Rows from block 2 of the text decoder of a small image captioner, named by matrix and row number. Rows with one number belong to one neuron. Each number is 200 + 20 x the weight over its row's rms, rounded and kept within 0 to 999. All counts start at 0.
After each neuron's rows are labels from the 100 texts, of 14976, where the neuron reaches its highest value: "fires on" is the input token at the peak. Only what is clearly more common there than usual is listed. The data: pictures of board games with random positions, seen at a slant.
# fc1: MLP up (decoder.blocks.2.mlp.fc1.weight, 1024x256), inputs 128-255
# fc2: MLP down (decoder.blocks.2.mlp.fc2.weight, 256x1024, transposed), outputs 128-255

fc1.309,193,179,216,177,220,198,195,167,193,187,210,206,205,208,229,188,233,164,169,183,186,158,236,196,185,230,184,206,178,195,198,222,197,208,208,217,182,191,165,191,211,170,201,219,189,233,184,222,204,180,187,187,208,217,162,177,197,193,156,176,216,203,174,198,189,174,211,177,230,201,210,229,181,185,220,226,182,206,195,244,207,196,237,173,177,230,221,202,173,229,207,228,223,211,209,198,199,180,209,161,216,175,211,215,175,211,235,220,209,224,218,181,224,202,211,178,202,223,157,190,210,197,205,204,177,212,214,211
fc2.309,193,222,197,222,216,176,203,212,223,259,183,209,196,199,208,211,182,164,191,216,205,207,195,190,129,207,188,226,199,203,200,185,179,192,199,179,201,172,169,206,158,197,202,192,219,229,218,186,207,256,187,177,203,173,197,190,204,223,200,197,188,204,186,205,181,238,175,212,206,170,170,177,200,188,196,205,218,185,199,154,157,185,186,200,203,176,201,223,214,185,179,242,175,225,153,225,226,202,203,200,194,181,207,255,214,222,162,194,225,207,194,175,187,170,214,220,242,179,201,217,198,210,232,224,201,213,227,210
fires on: "5"; "7"

fc1.614,199,191,178,160,197,177,175,228,230,188,178,200,212,187,197,188,235,190,221,230,198,198,188,176,177,217,196,173,182,224,187,213,214,181,202,206,247,214,143,178,187,184,192,224,215,208,155,200,210,188,204,190,219,245,200,247,187,192,196,177,191,187,196,218,206,215,199,197,198,216,206,215,167,184,199,166,239,227,195,193,189,220,164,198,202,189,164,217,220,176,203,203,201,198,173,155,182,181,192,239,189,203,191,190,158,228,173,193,186,233,216,186,238,230,226,215,180,220,199,164,206,204,214,214,241,213,215,185
fc2.614,185,179,198,194,209,200,207,222,161,186,220,199,196,206,217,201,206,221,195,225,251,201,220,209,217,240,230,216,183,208,212,178,199,190,217,179,205,193,208,206,198,188,202,213,185,236,195,203,179,216,202,186,218,201,181,184,214,157,199,192,207,170,173,228,145,200,231,183,196,191,207,228,196,225,208,221,206,210,181,206,176,253,197,227,221,220,207,186,180,215,227,182,218,182,202,230,246,179,195,170,181,209,223,194,153,185,219,217,207,168,245,235,223,206,202,218,171,245,216,171,194,211,180,236,198,201,204,163
fires on: ","

fc1.357,222,222,206,224,180,171,181,177,209,189,189,206,179,210,205,197,192,140,223,188,221,207,184,203,183,187,171,175,189,213,231,200,168,191,213,196,216,227,181,200,229,211,201,181,234,156,209,202,201,256,228,224,191,187,174,195,173,196,186,233,213,202,214,200,201,199,237,225,229,209,186,204,177,210,172,209,197,155,223,196,192,233,184,193,212,225,211,149,212,210,186,187,215,178,223,218,203,219,191,233,173,198,197,209,211,205,207,191,226,187,183,219,179,175,185,199,195,204,194,190,180,209,196,209,200,227,199,216
fc2.357,209,181,214,198,190,199,199,202,206,248,210,194,192,179,212,226,190,178,201,189,188,190,248,196,166,210,173,218,199,215,175,192,218,199,246,218,213,199,167,204,157,223,203,236,244,218,203,197,183,196,167,220,194,248,178,199,215,221,236,195,185,191,165,197,182,214,219,224,205,176,200,187,233,191,173,202,176,216,202,199,213,199,193,190,193,188,180,231,211,210,216,219,197,189,180,235,171,238,216,168,220,188,176,182,221,222,210,225,196,182,200,211,182,185,232,187,176,220,196,216,201,201,187,218,185,183,205,192
fires on: "noughts"

fc1.767,189,191,190,216,222,217,250,224,191,204,215,189,216,226,203,190,256,215,207,222,187,219,196,226,205,165,203,190,184,196,194,200,214,200,139,233,171,185,204,214,220,204,183,178,226,192,204,178,210,227,224,187,204,214,228,181,224,162,177,206,224,207,182,195,173,204,201,205,196,231,235,170,180,221,210,209,211,194,210,223,162,161,183,206,185,213,193,205,171,200,207,217,219,221,196,173,187,175,257,220,247,240,211,202,201,195,214,202,200,192,177,209,219,198,217,197,189,177,206,205,158,166,195,214,214,174,182,202
fc2.767,208,211,197,191,198,219,215,204,225,227,179,204,228,206,191,196,177,207,184,189,162,178,201,183,172,206,200,220,227,200,193,202,197,177,245,214,234,252,204,204,194,209,201,207,195,230,212,229,165,215,215,241,221,228,159,173,185,238,184,193,204,200,250,211,194,202,191,183,210,206,161,179,223,188,195,162,186,205,200,183,216,186,232,212,200,182,192,188,194,216,188,211,241,214,238,203,178,186,229,221,220,176,174,197,222,187,221,212,179,210,238,153,204,206,205,170,223,179,199,238,210,188,166,188,218,183,222,218
fires on: "3"; "discs"

fc1.99,194,194,209,200,211,205,199,206,212,188,187,207,219,222,163,176,207,211,213,218,183,194,181,240,233,152,224,190,201,158,173,210,228,214,218,174,215,223,231,190,187,167,234,246,179,218,206,176,239,207,211,234,195,195,208,202,185,212,201,194,199,198,201,214,225,214,191,221,194,204,241,205,196,182,197,184,197,215,189,165,179,216,245,187,217,177,196,233,189,221,206,240,208,182,218,214,180,225,221,231,237,185,177,191,188,215,166,180,216,195,182,237,170,181,173,187,202,187,206,187,253,214,193,170,225,224,177,207
fc2.99,172,195,175,175,190,181,212,184,174,192,220,199,230,242,234,196,193,185,183,242,202,216,200,214,224,218,200,205,228,191,173,201,185,194,225,201,186,167,198,180,184,202,178,171,218,179,194,219,157,225,208,182,201,190,212,201,229,186,195,188,186,184,237,194,143,171,226,212,202,184,217,215,206,178,189,212,179,194,207,184,172,188,208,202,167,222,197,167,204,224,205,230,189,226,206,193,197,172,236,190,224,177,186,200,205,205,190,186,185,199,195,187,220,213,227,210,171,250,206,174,187,170,179,202,210,188,237,204
fires on: "crosses"

fc1.568,193,188,187,193,171,191,173,215,184,209,205,208,208,186,225,177,180,191,202,200,203,205,218,221,213,160,194,202,197,214,228,253,190,211,200,202,205,216,184,199,231,213,166,203,194,179,209,223,208,176,188,190,203,202,177,162,149,189,160,203,167,236,207,175,245,225,216,216,194,200,191,196,196,183,183,179,213,182,239,208,188,207,199,188,221,213,202,180,211,177,212,168,220,181,214,193,176,193,196,210,196,210,199,197,199,227,207,198,199,200,174,219,200,141,224,188,196,203,201,227,172,174,203,196,196,219,231,202
fc2.568,204,178,187,177,177,157,218,216,203,167,192,173,204,208,204,219,199,209,198,222,191,219,202,197,224,172,196,230,185,205,209,196,179,164,171,174,226,200,162,156,208,204,182,174,193,182,228,202,209,226,181,180,208,219,169,185,194,213,205,202,178,207,217,235,189,164,202,238,153,163,164,203,203,191,184,164,212,202,201,168,179,197,251,190,178,209,189,227,197,193,174,196,166,209,175,186,235,194,241,206,192,214,208,197,190,220,167,151,183,200,193,208,223,212,197,190,187,227,172,229,211,232,186,187,178,219,206,205
fires on: "crosses"

fc1.375,190,218,179,181,188,197,188,226,192,221,196,169,220,217,206,198,226,147,186,227,164,203,187,195,192,198,190,195,181,218,186,233,206,203,233,223,199,175,188,180,162,188,173,204,201,174,189,219,196,194,204,212,197,195,198,208,210,215,212,223,188,193,207,187,221,192,178,245,184,208,206,215,226,221,206,189,185,238,196,201,154,187,169,209,199,198,195,214,178,195,176,227,197,173,184,185,206,192,167,225,195,186,199,195,225,167,198,249,186,214,196,206,228,197,215,225,211,211,191,206,189,206,215,200,236,156,189,221
fc2.375,225,146,217,173,218,229,205,228,211,207,175,161,178,162,189,242,221,192,209,179,203,174,203,226,180,221,171,219,219,212,195,163,220,206,228,217,205,166,225,199,134,194,209,191,228,200,187,155,188,183,216,182,173,227,196,197,210,213,227,197,205,181,197,217,223,176,212,198,178,185,230,207,189,210,192,214,207,185,188,190,221,215,217,202,222,185,215,210,214,203,225,231,218,175,188,242,193,193,207,190,200,177,164,229,241,215,214,201,200,167,215,234,231,205,173,186,196,156,178,185,195,247,187,214,212,193,185,210
fires on: "5"; "6"

fc1.538,174,181,194,193,233,175,214,180,198,213,166,197,175,217,164,159,235,192,218,205,171,189,223,168,202,212,180,197,200,206,204,207,201,179,185,205,221,220,180,225,183,206,156,186,141,198,185,226,191,217,200,231,203,198,187,206,210,195,171,191,229,198,191,199,198,199,172,209,181,197,223,199,201,221,202,244,199,215,230,181,207,205,203,228,161,184,179,178,201,223,199,191,193,204,197,179,159,232,210,184,210,213,209,192,219,201,218,194,216,220,202,188,168,181,201,190,231,162,240,217,223,187,214,188,170,200,220,221
fc2.538,202,184,225,218,232,170,177,191,164,194,192,172,194,208,191,195,198,189,203,208,222,187,244,210,173,217,226,245,213,205,223,206,192,228,186,212,198,221,191,162,233,197,205,172,214,221,213,185,203,177,218,196,206,199,187,186,181,220,169,212,223,198,226,236,215,204,219,237,221,228,220,176,197,203,196,229,197,204,220,184,187,217,202,199,197,195,227,185,215,262,194,212,198,198,190,193,198,194,213,218,198,214,181,233,202,178,172,214,194,146,238,203,211,223,190,196,210,168,217,175,223,172,195,188,176,208,184,209
fires on: "crosses"

fc1.209,184,224,179,204,205,175,203,210,201,188,219,175,217,215,223,205,189,214,214,200,220,224,230,179,223,193,241,237,186,204,205,225,167,195,229,201,180,186,173,149,202,188,184,203,201,210,200,207,193,232,202,195,218,213,213,175,206,213,189,183,200,186,200,253,178,204,223,234,177,190,197,217,178,191,144,188,195,204,210,186,187,202,251,200,177,182,195,188,195,232,210,230,228,210,240,230,211,185,221,209,208,177,191,197,200,200,150,190,194,196,230,159,191,188,231,189,190,221,198,225,186,177,203,206,200,164,216,216
fc2.209,164,231,200,225,237,228,209,181,179,187,195,227,200,212,191,186,204,229,206,229,252,217,209,194,184,218,221,208,217,187,218,182,237,201,182,207,162,162,221,211,216,189,210,174,192,188,221,181,200,208,202,187,189,177,239,185,211,150,185,207,237,200,205,227,214,213,234,170,171,193,245,187,173,207,177,232,205,216,197,208,172,201,194,235,207,251,221,204,199,184,217,226,212,190,199,212,194,186,218,171,203,215,190,215,204,187,205,201,220,173,210,196,205,204,191,197,199,216,224,134,174,179,216,196,217,204,185,184
fires on: "crosses"; "red"

fc1.483,188,233,224,178,189,199,215,204,180,155,189,208,192,189,199,222,181,203,195,187,187,190,200,187,183,190,188,227,191,182,220,193,211,201,237,213,163,178,194,221,217,170,224,188,157,184,222,193,189,197,173,140,194,194,194,191,203,211,224,221,203,189,173,202,184,206,220,211,190,180,248,235,188,204,162,191,186,170,208,206,169,197,219,199,172,175,231,230,195,188,201,182,200,178,185,215,191,214,222,242,213,226,203,186,193,192,193,182,229,210,211,180,213,162,229,188,173,202,196,174,173,194,212,185,198,208,222,175
fc2.483,216,225,192,208,214,230,205,210,220,200,197,199,193,208,219,225,230,214,222,187,160,187,220,198,205,189,215,164,231,171,180,179,248,194,217,219,192,182,223,180,159,193,221,215,191,200,170,151,215,206,198,227,138,188,197,229,225,230,229,205,190,191,197,174,196,199,207,196,208,204,215,222,202,191,199,207,180,194,222,212,206,215,227,192,202,227,218,207,227,203,227,221,211,193,197,213,193,222,245,191,189,153,199,179,183,204,203,200,166,214,187,211,213,216,193,163,214,200,219,218,172,191,180,182,204,168,193,187
fires on: "5"; "6"

fc1.57,191,167,206,184,200,217,226,228,219,186,234,201,181,218,216,219,164,202,188,229,204,213,218,191,221,214,216,222,242,235,230,182,229,216,210,204,189,204,212,210,174,196,238,194,227,178,204,181,199,214,169,222,182,186,216,208,204,198,212,212,167,210,206,173,152,161,204,218,174,178,224,224,202,212,158,227,199,175,216,186,219,192,189,185,162,191,211,184,169,199,189,195,206,215,200,196,213,218,220,160,185,207,195,149,257,172,206,212,187,183,179,206,208,200,191,181,182,208,201,212,216,200,190,186,197,198,199,164
fc2.57,218,185,174,208,184,214,196,229,181,204,175,181,211,202,206,168,218,203,192,187,221,179,212,191,195,185,168,212,239,227,202,199,197,206,191,169,219,187,199,202,181,203,215,196,195,188,177,239,190,162,220,188,159,181,217,234,179,234,215,198,226,221,192,193,228,231,211,204,203,223,191,188,188,200,182,239,180,206,174,227,222,239,193,186,206,194,201,223,229,168,195,189,207,194,218,206,171,185,210,202,199,187,176,237,208,214,188,209,193,178,188,203,211,219,175,187,172,181,188,166,191,188,216,188,197,203,188,170
fires on: ","

fc1.647,209,181,213,158,212,220,209,165,207,214,203,213,245,196,191,215,184,143,194,186,213,222,205,211,179,196,205,218,199,183,216,181,204,192,188,181,206,211,223,209,180,205,181,198,226,213,222,179,208,173,182,174,193,202,199,202,215,183,179,190,195,234,185,233,234,217,199,188,195,210,186,219,217,189,188,154,154,212,220,194,168,174,208,154,216,212,209,233,159,186,204,186,163,219,195,188,198,202,217,224,203,185,219,215,178,225,215,236,179,159,175,210,196,219,232,188,191,180,196,194,240,210,225,168,182,213,215,209
fc2.647,233,223,217,177,187,189,164,167,194,211,242,226,147,216,202,196,201,239,198,214,231,229,229,207,186,221,202,181,197,208,176,198,226,209,174,168,177,212,210,244,199,177,194,187,190,181,195,181,172,228,232,166,208,163,158,168,197,181,212,155,196,175,197,164,189,204,206,177,189,195,204,181,222,212,192,196,241,195,155,204,151,197,191,200,200,201,180,214,183,197,208,187,216,186,187,219,205,212,173,200,200,179,180,196,195,212,224,172,212,224,220,206,234,166,221,209,245,221,210,195,188,204,204,238,180,236,180,212
fires on: "3"; "by"

fc1.254,171,188,203,183,200,205,158,195,171,226,190,207,207,198,203,221,216,194,219,173,206,186,195,214,221,213,211,191,224,156,173,177,142,186,222,212,196,216,204,229,211,195,184,178,210,212,193,237,191,217,210,168,198,158,198,227,210,217,232,204,194,216,204,184,218,205,201,214,221,218,230,211,216,241,200,217,188,174,211,260,216,200,179,212,211,205,163,224,210,253,183,197,178,159,201,188,195,170,211,198,204,212,167,213,218,186,206,185,206,192,200,205,213,193,204,215,174,181,192,190,202,179,187,207,229,187,225,196
fc2.254,205,179,177,207,198,171,232,191,219,219,214,158,219,221,191,216,222,191,221,192,196,211,203,162,216,227,155,219,166,233,181,200,165,196,227,218,210,223,193,182,205,246,189,210,223,213,223,217,201,181,187,196,225,205,221,173,233,179,193,230,219,168,195,213,170,197,212,188,227,129,198,189,156,216,188,217,202,182,189,150,170,207,194,202,173,177,190,182,174,167,188,204,212,215,196,154,187,213,192,191,201,231,163,183,201,216,228,202,208,205,194,220,188,189,219,226,158,192,186,197,208,177,193,219,182,198,206,245
fires on: ","; "by"

fc1.276,189,205,197,169,227,195,180,191,206,203,220,181,200,212,190,218,207,210,174,162,194,222,188,219,178,188,234,175,209,214,182,210,203,204,210,175,235,197,162,133,225,206,213,194,191,209,242,193,196,233,189,226,195,191,213,186,198,219,192,168,194,226,213,213,212,172,186,191,206,211,202,223,192,222,200,236,182,208,195,217,181,190,229,189,199,197,176,196,157,226,192,221,183,232,236,171,194,191,218,183,191,169,193,221,230,204,203,205,177,202,185,212,191,206,188,207,192,226,200,218,238,184,195,218,221,252,187,224
fc2.276,216,205,208,202,188,207,192,223,229,250,223,217,183,193,230,223,186,165,192,190,208,194,204,183,164,189,193,225,177,182,168,207,186,197,242,187,196,196,187,186,151,217,208,219,228,197,186,187,217,186,191,191,186,195,206,209,222,203,218,200,176,191,166,174,195,205,221,209,231,171,187,202,209,169,197,174,179,170,194,173,190,200,179,183,204,142,202,205,205,200,216,218,198,188,154,195,204,214,199,173,207,177,203,192,224,227,186,175,194,188,194,201,212,164,221,208,200,185,188,224,190,208,181,181,197,185,239,217
fires on: ","

fc1.736,168,195,171,208,194,183,258,208,227,211,164,200,203,197,207,217,203,226,215,196,214,220,191,191,220,198,186,190,172,210,194,217,202,219,203,223,203,194,212,186,213,210,196,224,210,215,210,227,204,205,193,220,205,190,211,187,215,237,203,214,185,224,229,196,187,186,185,198,190,191,200,186,181,179,206,209,191,215,197,183,223,204,169,167,221,214,216,196,193,212,194,207,203,257,242,196,206,211,180,186,195,188,240,211,206,182,178,208,212,237,220,206,189,230,196,228,209,181,179,188,173,205,232,203,180,248,172,251
fc2.736,214,166,207,198,162,226,202,190,253,166,195,185,225,191,201,230,196,174,167,196,231,240,180,218,179,191,190,210,167,218,234,198,201,199,201,220,189,205,196,194,194,180,169,191,184,212,223,208,214,225,221,217,193,198,220,206,185,189,208,203,219,186,188,212,209,160,194,227,243,227,208,224,195,224,207,216,210,186,190,196,213,215,249,223,200,179,212,171,210,184,211,212,200,233,210,193,171,193,227,222,203,185,175,203,191,190,175,178,163,224,202,213,222,225,216,195,164,213,190,230,242,180,174,184,216,185,197,218
fires on: ","

fc1.287,199,210,186,166,204,228,226,230,225,188,220,193,197,219,216,226,200,176,207,211,222,237,207,235,218,201,209,243,191,170,175,176,211,170,235,222,200,211,206,215,191,199,202,191,188,187,184,210,162,245,217,230,180,233,205,182,204,220,190,215,186,210,184,184,209,189,198,229,201,180,234,198,204,218,184,156,191,194,204,177,181,225,203,225,195,176,202,154,236,197,218,198,230,175,199,192,201,185,222,178,215,193,223,174,218,178,165,219,194,228,174,190,207,200,219,187,216,203,197,223,178,187,245,186,207,186,196,211
fc2.287,201,171,195,187,212,241,217,184,176,168,176,215,203,195,204,239,219,201,207,204,216,204,221,212,180,221,214,223,226,217,220,198,216,172,203,200,196,184,202,210,201,178,215,180,221,181,206,184,206,176,177,207,120,181,201,201,187,206,218,185,211,219,206,201,234,196,201,199,198,194,207,190,223,164,213,251,174,200,180,223,208,205,232,191,212,231,207,202,176,183,189,172,203,200,202,203,224,185,224,214,180,195,196,205,223,199,197,167,190,128,198,248,225,206,205,168,208,202,193,155,198,221,225,197,204,173,215,191
fires on: "5"

fc1.395,158,186,207,185,198,169,224,204,199,207,209,180,173,221,230,236,209,205,198,194,213,192,250,193,218,206,220,236,237,175,193,207,204,226,227,216,169,211,206,210,190,218,217,185,187,209,193,172,176,195,182,184,166,198,205,233,248,221,203,182,208,205,209,190,196,139,234,232,190,208,222,197,198,246,219,214,217,182,199,183,208,185,199,207,201,198,182,184,168,220,210,172,231,207,232,221,190,159,224,170,172,149,208,201,214,200,212,201,208,198,203,200,208,201,205,179,197,194,214,220,195,172,189,211,183,195,184,206
fc2.395,185,185,198,192,181,200,190,221,178,214,206,178,186,216,178,186,221,201,193,214,179,195,165,200,213,200,199,232,220,206,228,224,205,198,168,181,221,218,216,178,218,196,229,172,192,217,165,218,203,194,204,196,231,181,200,176,190,208,199,217,196,202,217,215,194,168,236,208,207,208,210,181,168,221,207,205,236,208,175,192,225,205,196,192,193,191,191,205,207,192,213,230,158,202,204,156,205,185,189,207,196,201,244,209,198,213,209,142,181,213,166,214,207,220,190,207,182,163,174,214,191,190,198,220,235,222,197,216
fires on: ","

fc1.692,227,176,189,235,209,211,220,227,195,186,236,219,193,188,176,208,220,216,202,195,164,190,170,223,211,184,183,200,173,203,176,180,234,244,159,223,218,193,248,204,198,257,207,214,239,198,170,189,176,198,224,204,209,176,254,209,228,178,186,218,221,205,210,201,204,193,227,160,212,201,198,178,226,202,194,193,212,212,213,211,199,187,161,203,190,210,211,174,163,185,229,194,196,233,203,199,181,220,196,203,232,211,198,205,194,203,207,170,178,191,189,207,173,209,197,241,183,192,228,192,183,203,215,230,211,188,184,183
fc2.692,210,184,202,171,195,217,210,206,225,173,178,192,206,200,205,231,211,225,192,201,207,186,215,200,213,247,223,221,205,226,225,189,174,154,213,251,216,203,199,220,179,199,185,170,195,201,210,181,189,172,225,181,188,192,207,157,197,211,173,228,221,246,245,213,192,184,194,220,197,198,212,200,200,194,220,240,192,188,239,202,211,203,227,251,195,178,218,201,162,215,219,233,224,203,220,202,189,178,224,195,219,194,175,168,217,204,232,202,193,182,177,217,243,218,203,166,196,174,170,218,210,180,212,223,225,173,204,229
fires on: "3"

fc1.652,196,211,193,184,196,172,183,226,216,147,198,178,202,210,222,165,188,197,218,240,219,223,235,222,204,214,189,221,217,212,190,233,179,210,209,206,190,218,170,170,227,210,166,214,191,181,221,214,193,214,206,203,178,202,180,193,200,191,183,213,186,210,200,172,181,210,220,229,166,163,216,217,204,193,192,206,201,156,234,202,197,206,214,221,195,209,215,178,204,201,216,181,229,182,233,218,213,198,224,149,188,200,205,198,209,225,179,203,184,192,188,204,197,190,187,194,200,215,214,206,223,184,224,182,209,201,200,190
fc2.652,211,179,199,220,210,169,189,172,225,157,181,197,205,177,197,221,182,227,215,193,169,178,184,195,209,182,205,198,235,203,210,241,201,173,172,165,215,193,188,193,189,179,175,218,212,164,204,237,206,193,197,231,183,201,160,206,175,210,223,206,218,222,208,184,191,230,149,237,161,204,177,206,239,204,201,218,145,220,217,216,183,207,291,195,221,209,200,213,197,165,181,201,196,182,189,182,202,221,221,190,190,173,227,178,206,201,205,176,173,181,191,210,183,215,204,182,223,212,201,206,227,208,189,170,202,212,192,201
fires on: "crosses"

fc1.388,214,212,207,195,247,214,218,154,189,208,178,210,213,198,178,232,222,206,207,166,203,183,202,207,195,187,211,228,209,165,237,164,210,193,161,172,226,211,226,209,187,210,223,193,175,170,190,225,214,168,213,205,232,171,216,203,197,182,219,218,198,217,199,219,173,209,204,202,219,224,219,207,210,205,202,224,200,212,191,202,220,203,181,218,177,218,202,203,191,185,196,229,205,207,193,190,179,208,262,211,144,183,172,247,209,170,241,194,200,214,206,205,170,226,194,197,212,223,172,162,198,223,190,231,197,211,218,220
fc2.388,195,197,211,220,180,179,158,198,202,208,196,207,199,198,205,215,226,186,184,147,179,178,210,219,171,177,217,185,180,166,180,188,188,254,206,213,176,191,187,204,232,215,203,177,179,206,235,215,216,171,198,161,225,208,207,225,221,209,172,214,215,206,226,179,243,171,212,249,198,240,173,185,175,175,212,203,220,208,190,203,186,181,192,215,182,195,214,232,214,201,181,195,193,189,201,205,164,186,192,218,184,213,192,221,196,222,224,211,204,204,196,181,191,188,181,203,186,173,183,211,202,200,187,218,184,184,195,240
fires on: "noughts"

fc1.382,243,241,186,202,208,214,221,193,212,168,190,213,196,216,221,203,186,247,241,236,206,220,199,229,186,171,199,219,202,214,220,199,216,216,200,201,180,196,202,216,238,179,196,206,236,206,233,212,167,219,193,207,218,176,199,219,161,204,228,199,191,201,216,194,162,249,211,181,200,172,222,201,207,198,171,185,177,177,220,210,190,175,181,204,201,196,214,205,217,204,201,182,204,176,224,186,215,197,208,212,222,215,216,205,207,212,194,226,200,191,209,172,183,185,225,173,214,183,175,197,172,203,213,189,196,223,224,169
fc2.382,218,169,182,177,203,208,216,187,203,181,189,193,202,198,211,209,212,206,222,188,184,219,207,235,186,219,185,197,258,195,194,174,220,187,200,205,204,177,171,213,186,213,207,211,216,178,182,168,203,196,177,209,146,201,199,214,213,224,220,204,191,197,179,168,188,237,221,234,198,207,209,216,203,213,160,220,169,193,195,227,196,209,233,186,201,218,200,209,195,197,162,181,230,173,212,198,176,195,242,180,199,184,197,218,212,221,227,198,189,183,212,223,213,222,193,186,222,231,222,188,197,197,214,166,194,193,197,180
fires on: "5"

fc1.114,199,219,211,162,203,168,166,190,159,205,211,180,208,196,211,208,190,179,201,188,200,183,206,167,184,196,221,213,191,216,188,229,202,196,236,208,220,222,192,223,183,178,166,213,196,213,176,185,193,195,203,223,155,199,205,193,209,232,205,194,228,214,220,215,239,174,219,233,216,216,199,188,223,212,236,206,196,196,175,174,177,204,208,188,190,161,180,188,206,229,213,224,189,221,220,214,185,197,205,183,196,167,166,183,182,217,221,211,171,183,193,221,214,202,168,196,205,215,192,245,219,213,204,160,211,199,202,245
fc2.114,190,189,161,235,183,210,167,172,197,190,165,209,217,178,189,171,190,163,210,218,211,174,201,186,189,194,178,197,197,194,224,207,190,205,200,191,211,200,199,213,241,202,197,215,212,189,233,215,165,168,214,189,191,195,183,221,174,208,190,216,176,217,198,206,187,207,188,204,230,222,196,195,178,188,202,199,196,223,204,177,239,212,173,193,200,194,187,207,245,189,200,175,203,189,210,184,190,201,165,242,138,236,217,217,205,210,189,198,197,216,223,210,179,190,200,209,190,205,202,160,176,185,193,210,165,193,207,201
fires on: "noughts"

fc1.216,218,225,192,208,194,256,215,209,224,202,191,214,193,209,231,180,212,200,189,237,223,207,192,197,233,169,205,206,204,218,176,188,220,216,175,211,186,215,188,204,237,230,212,170,237,195,227,196,199,211,208,190,182,206,175,210,219,203,211,243,206,189,182,202,185,233,198,173,207,200,168,220,203,197,195,174,175,171,191,231,216,182,193,207,226,229,231,212,178,176,217,186,206,230,192,170,179,217,198,189,169,233,232,227,219,196,192,191,190,196,220,199,203,193,230,214,200,197,229,189,213,197,196,182,182,218,194,193
fc2.216,180,182,178,203,184,202,196,226,165,225,189,236,214,193,205,231,230,195,198,202,191,232,210,228,195,211,211,195,227,189,213,207,225,215,213,240,184,181,225,204,191,180,220,213,202,178,194,171,190,195,197,207,139,195,208,181,200,192,194,215,205,187,187,208,189,211,197,186,226,187,206,227,213,205,166,200,242,207,177,227,246,196,200,189,192,210,180,176,227,201,198,181,218,199,203,204,169,186,194,163,206,206,204,218,202,203,228,228,197,223,196,216,175,199,173,191,263,218,224,178,204,212,186,211,178,217,213,217
fires on: "5"

fc1.361,205,202,177,174,226,218,187,225,213,197,198,190,219,190,173,206,217,189,230,189,202,199,150,223,225,183,191,186,203,191,208,199,199,179,223,195,197,155,222,184,195,228,198,209,221,202,211,218,200,167,240,176,166,169,212,180,164,165,189,212,191,227,224,215,227,207,185,186,231,216,181,192,188,166,177,201,209,191,196,252,208,211,173,172,218,187,161,189,202,196,173,186,188,211,191,187,227,197,171,217,224,210,199,195,185,207,188,172,190,188,182,156,173,194,214,189,217,189,199,206,179,203,159,223,190,188,186,173
fc2.361,186,226,193,207,174,218,178,239,201,216,193,182,223,214,151,178,227,201,213,167,172,217,165,193,188,198,187,182,160,196,168,214,229,208,207,214,188,224,177,208,202,179,172,206,201,184,195,220,180,189,218,201,214,195,217,204,194,208,181,205,160,182,220,195,224,177,203,201,210,195,195,235,202,201,222,182,217,180,200,216,215,171,131,181,213,175,196,177,200,173,188,222,199,215,212,203,169,202,198,196,233,196,203,166,165,229,201,192,177,242,193,142,214,197,164,213,204,177,162,223,189,199,199,213,235,219,194,207
fires on: ","

fc1.337,212,175,219,210,212,194,203,183,200,197,188,183,215,171,197,221,133,201,178,187,206,210,192,180,199,183,193,206,199,204,213,179,190,204,212,224,210,211,219,199,201,196,224,208,209,146,175,205,190,173,184,230,160,218,196,224,178,213,232,194,230,216,218,179,185,193,206,209,176,193,216,222,189,229,248,227,202,189,209,180,205,179,180,185,197,192,202,188,168,208,205,171,187,197,201,193,209,240,209,166,219,218,167,220,181,223,217,223,207,191,196,223,203,199,190,180,207,218,188,232,222,236,198,212,215,190,218,175
fc2.337,151,209,193,177,187,241,185,194,216,223,200,224,209,199,204,167,213,196,192,172,199,199,200,243,189,213,163,182,194,200,197,229,221,195,221,181,184,180,196,208,162,184,195,213,182,186,208,175,163,221,206,183,187,183,222,196,185,240,187,197,182,236,181,207,205,170,224,219,198,202,206,193,213,178,197,181,236,192,175,166,217,256,213,183,215,196,185,168,211,174,216,211,163,199,190,188,213,214,199,177,200,166,180,173,227,183,193,151,224,188,214,177,184,194,212,231,190,173,174,210,194,215,212,219,172,202,173,218
fires on: "crosses"